A small multi-label image tagger, trained from scratch.
Model: 6.32M parameters, arch preact_resnet, norm batchnorm, activation relu, depths [2, 2, 2, 2], widths [48, 96, 192, 384].
Rows from block 3 of a small multi-label image tagger, named by matrix and row number. Rows with one number belong to one channel. Each number is 128 + 32 x the weight over its row's rms, rounded and kept within 0 to 255. All counts start at 0. Numbers have three digits each.
After each channel's rows are labels from the 100 images, of 14848, where the channel reaches its highest value: "strongest on" is what is common among them. Only what is clearly more common there than usual is listed. The data: cartoon faces. In brackets: how many of the 100.
# convs0: first 3x3 conv (model.blocks.3.convs.0.weight, 96x96x3x3, each kernel summed), inputs 0-95
# convs1: second 3x3 conv (model.blocks.3.convs.1.weight, 96x96x3x3, transposed, each kernel summed), outputs 0-95

convs0.89:107155108089129142126163131084153058129100165143059125138092139107093103114119138095087111108123131134068133111195137091093178135211063140156112104146116181145090145137127128095099115115150116125151097078150106079148129109109106181136091165146097116099134162152090127104192121189198155079
convs1.89:116091097109177103091074165146126173129101103106138136135141103138094083171121177138147136126132087127126106144153096110077110108101199105084120114123159089109138146170124092117171093096105122126002104128099107157122140130118221161140135152124182080066083130113134132113140104146111107071
strongest on: smiling (71)

convs0.4:055079096116086105096085106161087162117109113112171172119111151095113110105123053102133096130156168130126110136155099136157127148175140085062059146139095068168099107127150153134119110127118156099085143109143095079097131102157134118118124155167178134186105150117071077128070144097071081141
convs1.4:148139150177127112112168120128137133088133162149161126123150095086125139121158115216130198145128159128114148120096145180162152146092113160188112127147134160109130145000122090132145198167127132139198116154135169112089121136153128114125120150152108130171184130181169167086129129091132175168
strongest on: angry (81); beard (44)

convs0.52:121113123110147153119155119082147107136154104105126163155089112067051143133150117116138111131111150109128118159131099103100137115132131138120149074128119214138162073191168130080142103123090138076092205171137070061149167129064108110105159133118069112102180133056144120153164079124110110120
convs1.52:138085119168161118148086040115120093084185149184126048148145119115150101122160146124121128123149096164148136135159089119116140110021121071116099184119119118147144098103102092159132061108107107102143086098093125152145120073142167167143154087122081139137105091127086129111058118126103121142
strongest on: earrings (58); yellow hair (40)

convs0.33:126147154152136083069078140086093095156115137105051154095139093124087137114182125133178145136156083076098152134158162149182140115124079134123157095100132112179185129141101157125137102114087093121131068107143111107108127111166159151135137153113170068115207084090033131140119163136141107141
convs1.33:082130172138167129141158063109141150117196128101169089167090195084152125090080092083175123075122124103145109067073114149126108156095131163109072119129148079091113087102130153119081201134088151090084153158086104124110115108091081122101135164147110138126109087153162131115176143123148160131
strongest on: earrings (60); yellow hair (38); long hair (35)

convs0.36:212174098150123107083102143100122059127144095105161128103110116115125091101123149122097103138155090146146072095068110122127107112113084099122110131103102092130128100126119114119076143147103133121165161139158107125071175119096115093118135099113170144145124134083227182110124163170088159235
convs1.36:096179158088183104126135069155130085137114130191087148151139101115103119136112139120129161142112147112098085119126123091143149175115117106093193211133121123105189124145110132102114118105091121099073164178155119142132110170165193145189116118096180169117078134157079097196145118166146077149
strongest on: neutral (34); winking (31)

convs0.64:167150121144136145109170117172159070110091163138171140140135116142184086106167129134177107112124182122161123092126174158132125104119123122125082098094094073194047120059072077080074173076103136166128129131185140140112159108138133130115100078122140144117119179083153084173126168127139143131
convs1.64:090120107095179142088151123095112167125099125160115099103123088111100110068100124169111135143102132138177165160129074109112150166110111045098110152151172147108079128101130165108227119140182130149185145198081094101089116142171170150181147128136173073107120102126172105149114131103134123115
strongest on: angry (31)

convs0.18:119121094141120131101104110083104152172183121101136112106090094157095173088166146101104121136157121080086131144138121045138109130116075103129139105146134133163112106048117105146085104146133107131203168178089077110161113108132091132136118089140051158094108093145175054122058100156161132123
convs1.18:150130087127112156112154170162129162095174183083131126216125052103155105129134153107122120136133104112156154071107110153113127123156147152135134092133153136107132170158138122110141106061075157143098125095147194153113126067134099102097094136119208200128135164115135117141218120078162162126
strongest on: green face (46); neutral (44)

convs0.26:109091110121137169197089101119120134156093122084149130183117136188101157104080140177113135130083101113094085158128126125148128106050197140106159119132119139152100115141177092061186123088124111140102135149111098094113141119134133104172071102117115131100209153104109102154075105058119112070
convs1.26:116098131115143100117130139107154113135143152122139073110126136121141095137127074124067105163108171132088162114108129181110137147127146136114086113143107080118067046124132095075126131124044148114144134212118170101111147076166088189137155108128090129097040085173141177111125122189104103122
strongest on: earrings (100)

convs0.38:114046124103067143143103123143117132134114128109106133142165162101155146157144061128136148106060104130127088115138145080127157102150067107071064085158145059153095078078100132103126148103156112152131125090160089105099119100163080090061137112116138140152129130164062160148147095129066132084
convs1.38:088164143172106097157149205162167110103109098181093128147143133121128137140079123138135176142173131157077166101141128210152085111109144199164064164135113183135189138130110159125061132135146137065163100146084155141131104122162111143102151170185160091128131108119147117141138156084118177133
strongest on: sad (59); a bun (28); purple hair (27)

convs0.19:190116118133087117061104151124081105147097168124108071119148126112153116086128138120127169117095123176167130103134089131123110152126103090107068148127141044170133145106105099062047122130149115112091076152145119158073124102156114061150097162114161120125101138107105121066188134188089109103
convs1.19:098137161114149155090090120139134080049148097088109135116166128132109138164109127108144112133062151114108062125155164092117116115104236155088090110145113111106087120186106187135134140130088120112116115166078133142088154116130169132154144093114189105156093093134095082143103103157040151136
strongest on: winking (59); moustache (57); smiling (41)

convs0.43:155102106133140115056146108189120085125091157119155146089139135117089054095176090133120134163157196094126113121106174118195177107030198093130142074176129122132155078141160125137143146116153121147183169100142118114101122134136117147133112123154112145162114117057143110129086135152069127123
convs1.43:198173159148113118140141197069118172114097152131105123155126151072121175209094103142113080121123131099142113181167119121133120163161105153176120111104132088102102150180124136077108118147165138103125153143131111078143107148103129146194124075065133147116076105151072157125134099167066107182
strongest on: freckles (78); glasses (43)

convs0.80:149130132113178108110111128121083068187185160083122111114145121145082089086107120177119105117115118109160107177136099110140153075145116054079128042141099156135107146100083113189112101088120048110121098155130131087099129100132140150134057109113133108127119066120133076086181126124115119090
convs1.80:094135146118133122134180171128126126077099076136101202128153164120097098117162115089140129123126163075103129146091190097135089171134075121141127133132138081130127128132146140080111083125094192097140120054144167168092146173125075139107131193118071083140132142089133057124116157113138111044
strongest on: looking left (78); pointed ears (42)

convs0.20:057122167134080145111151144093091123131049111084085146095144097207127172044137109139116143109115114087134133135103075145141101138115103169123071127124093133104101159092092139143145128073147125148088077092120106063077082089102060080112109116132131113128110156145144160150126165096158126092
convs1.20:118106100188165142125137143202133106113119152066136149083139141087152139101147155123092150120141136141114067105157150129093087147123168123106104119113111098111123118113117162154091160105135102105105130134000166098140142147194087122138106125118121221121120198109078163169121120131174108154
strongest on: grey hair (62); a mohawk (40); orange face (32)

convs0.27:204097195132139069127119101108109107170129109115133101102088141110104149087152079148119110151128148109089136143103163083149105125115073107124118136137086150131148129085165216144017016130132116075133108100154077143127140144132175122110145155128124110115089133153181145123116130116136138106
convs1.27:074143128104129162120089100169131123080122071071166174158134107084120089150125157101127161137136155127175088138155172108051162119102170121141134138103157073150173077131126159126077131124119143055102188156139126118216118167109170152166168144114077116103175142139127087134167140135141085127
strongest on: looking left (66); moustache (59); glasses (36)

convs0.54:059180114101095105120110188095139132131161161131106096125158158106121128094131070072119131137119047164134182158052192116105130141135135097116168144116082140105101107093078158124079108097101049121124063135077098100101136115152107097146113141144099132182125105127119067144130162107142094143
convs1.54:126130120157120155143155091133101109186133143121095179131077152185156119107152107116135134146150169141168137112072125103169131181163091081138133137214070145116169108152085115145096164058129168178187149102118139194109167103106075092106118092126166126147131139114117109185127080146105168079
strongest on: neutral (72)

convs0.9:132157100162079113198118132126132116073134134026179095100129160107126140131130148102092129147143085133083174112151135113127099170090103052103098153208102126112193109139103107146141070110089127139129109157050143068135116109117098118127100147140152095107117064133099126121118092151137092171
convs1.9:151155069097161048221080141133166110123156137084140121201213112103169154134152081113137118113078132081115169154149120090115123141158119110084135111092150102172089125151127145122146138115139124105108137127100150150116138143094095155172100081106099109086117081068159122131149118131121200168
strongest on: freckles (75); green hair (47)

convs0.29:184122153096128114099106110088056113089193085073121115146122102127133121149117144085093105145162162119117111177085107135116149102150118144085086084119130135163145059123014137115111141134116202126074115103124088137144145146106170131110154142142145128168113113061097153083150094171128083167
convs1.29:136170102198115116134119111135135143169152132119157026160127134063163120153118075106126139111155101139118114131172092164177126149044069114102132184119132123109089171088167118146094106109170070152198105095156128098115119135151121114134036125120134161127072144116106128118144098150160107123
strongest on: brown hair (25)

convs0.53:162109126108146140134125102128164148076057097086097159148078130162094109098112132115114111138106132082130181125138150108099070106126092184079154080125123095146142085084141090165092104111130074042090112185126121085120123120067163123088113149119076085114088108069141099125130121112158059149
convs1.53:134167130141132177150150119109125125140166076144138148170110138101198078139184046119159128124114172149050182124062129088145177149118154136167134120087134093171103151125129102126156129079102112147159109113134155141107165042145126137091109155131089087121179109105127131164140161109131209096
strongest on: yellow hair (72); earrings (45); spiky hair (35)

convs0.25:116098077131139084078142162158130134165075073118152121114149115132127151120127104119089122149093158121070130147068132161199122118136165135127122089132163143083154132095048131170112122134149166133075128058122085094121138086092121114164042176144146109127175125073082104099138088149151091077
convs1.25:114049150163122158167156147145107196084160109090110177179122173111134161096183136103147144113136083116147174105143163128171143190156090138115153133110066128119130099145179120174127156068123115119168063131134138125148124135128119179158116114157152093163147187152165134176113135182120179185
strongest on: neutral (79)

convs0.62:144096134151048138114077164153103161125090095102066135157162104192144077154145084152111137125089121162103104144130162163116145140088151114107094113139159128174122043098091087134126090166112127165096154086155113082108158070138152069121087118143099129121097181139157163087099170142071107147
convs1.62:177112153124098142128132121124120127158139099154136126122128133155094177176093142146125136164171149126112101127113068085128181161087088119178141105153072075110142149089134074137142116110134172070149074206147114106170162102180124109153086139151071084113105169127193106219100091148114108120
strongest on: angry (34)

convs0.69:083081117112104110111100124147152125107059080112118168142136143135105173082099086113118097160115137086119094147139124087145121114127128046079100082163148126072116128050116142166138141111123131098035092104117089136133143067126129019109119161131138112147068168118118142115099133120097095117
convs1.69:184104119116111106157084182135121131037133110109151135117131129149113141129130152161128141107162094116147091098139141053158134129152171208217139089122110207161086132126103168096129200166153116112185129137145182126134127103093128062130167138134132148158162120113159134143122151105131195133
strongest on: neutral (52); moustache (42)

convs0.24:085167116130125066123102113087173145185088138129109154141125143136094116136148112141103183128095105143080152130137135213138150125147151139095072099143123123092109135185072118134079136148114114082110075158106044130089122057094093112133120121108102083086069084130136155092054088104133130120
convs1.24:207076099156114126121178157158142156118186122140131152167109108115185122130186115054181065124141109085148145115115147124134107173117092150130200129113077169092140168122174146173144112129083102148163143076123117202107158058159151125139112127120159130151143167082146102139130143114158162149
strongest on: neutral (49); green face (33)

convs0.51:117116127124130123152128125120130157076120155096107106140110061070142047081117095102136142149106115076064181144087148134118091171103139164075190124152120078130090095137148158105107118128143130118155150128118125108161047103146177171187139143122104132071136133151079099144116124173155062062
convs1.51:158116102123125220119127136159112128162076112103155148111126184169127128086136194144120126100093206175130120054091150102134153124116144070133091114146113111106117153126118131116134114073148132157118084138144136115125137138153149091032108188114168129137150092137089137085076199131107178087
strongest on: laughing (31)

convs0.28:121137029066049088054102161114135106148088111138115159130185149098110102146131113124078153121146120109090087084203150143124140147110177065102114120160125137108141096154099144113172093139147145133144130131155094149082189076089111121127094116175162121157109124126119130095185089152109126165
convs1.28:168106071168177120112103057122130167118129127173156109136138102151134108159129135126133084154148104118184199095096114145146106085142105150113132152091108050157187092093176112166073152092123072123075168121134096148085116068126138168100102123104132064135078137118174148123089162126138175131
strongest on: yellow hair (34)

convs0.74:147054118108116089173146127117124121157144089052212129157130100138114124116151133133127139123084091141105087118005099123093117114106149141103105104132109136069145141102146149143137086191080173143065069116130065139117142088101091124077121138138125151147086114120154117167116121153131120180
convs1.74:116184112132113169127165136125177086144157069192083140170144225105123155082148135105129123107160158144093157132121139132113100202111059148139151177093143110111095057136180135174111128167111143077162119105116112115140104117164067151131114157116135107068117124090099188145160120119152108138
strongest on: brown hair (37); curly hair (33)

convs0.46:039140059113131123146099142129179132057107106129138156142147162098177167089088113062144129148131117131167138138076119110116175108153072143124130145116127157150173088064060149154020138145146145153073118120126087145108120123143123084135105127144146159134104155099147138107063165120129135108
convs1.46:178153129154103127107178123106103110210114180081152121133120100126126133131143107107117088139142097141158115095166095128156058119212097130106124109109120133088129170139147131091173150048076144183149122156168087118134129093113097106083124139087220163091113110151111093104084141135106137068
strongest on: neutral (72); blue face (33)

convs0.73:161147163150098093085106160130102103131147143114093123099119159110145116103134143121177105153131186135137113103073142190168134157145098114142109134186079076143146122113125089053060099105187153124159148090120109146197150077133155098183088109152172107108084141125167145145027148126149125131
convs1.73:127116166118089200154157173132094134126084124125138080087166145124160171161155154168117145144113187157198078217132122095139111198101151085094134091078118120121121155126192132125115128153154135123128133209125092142166126142105161176189113109121151108128134121139144122124096182104181116168
strongest on: looking left (93)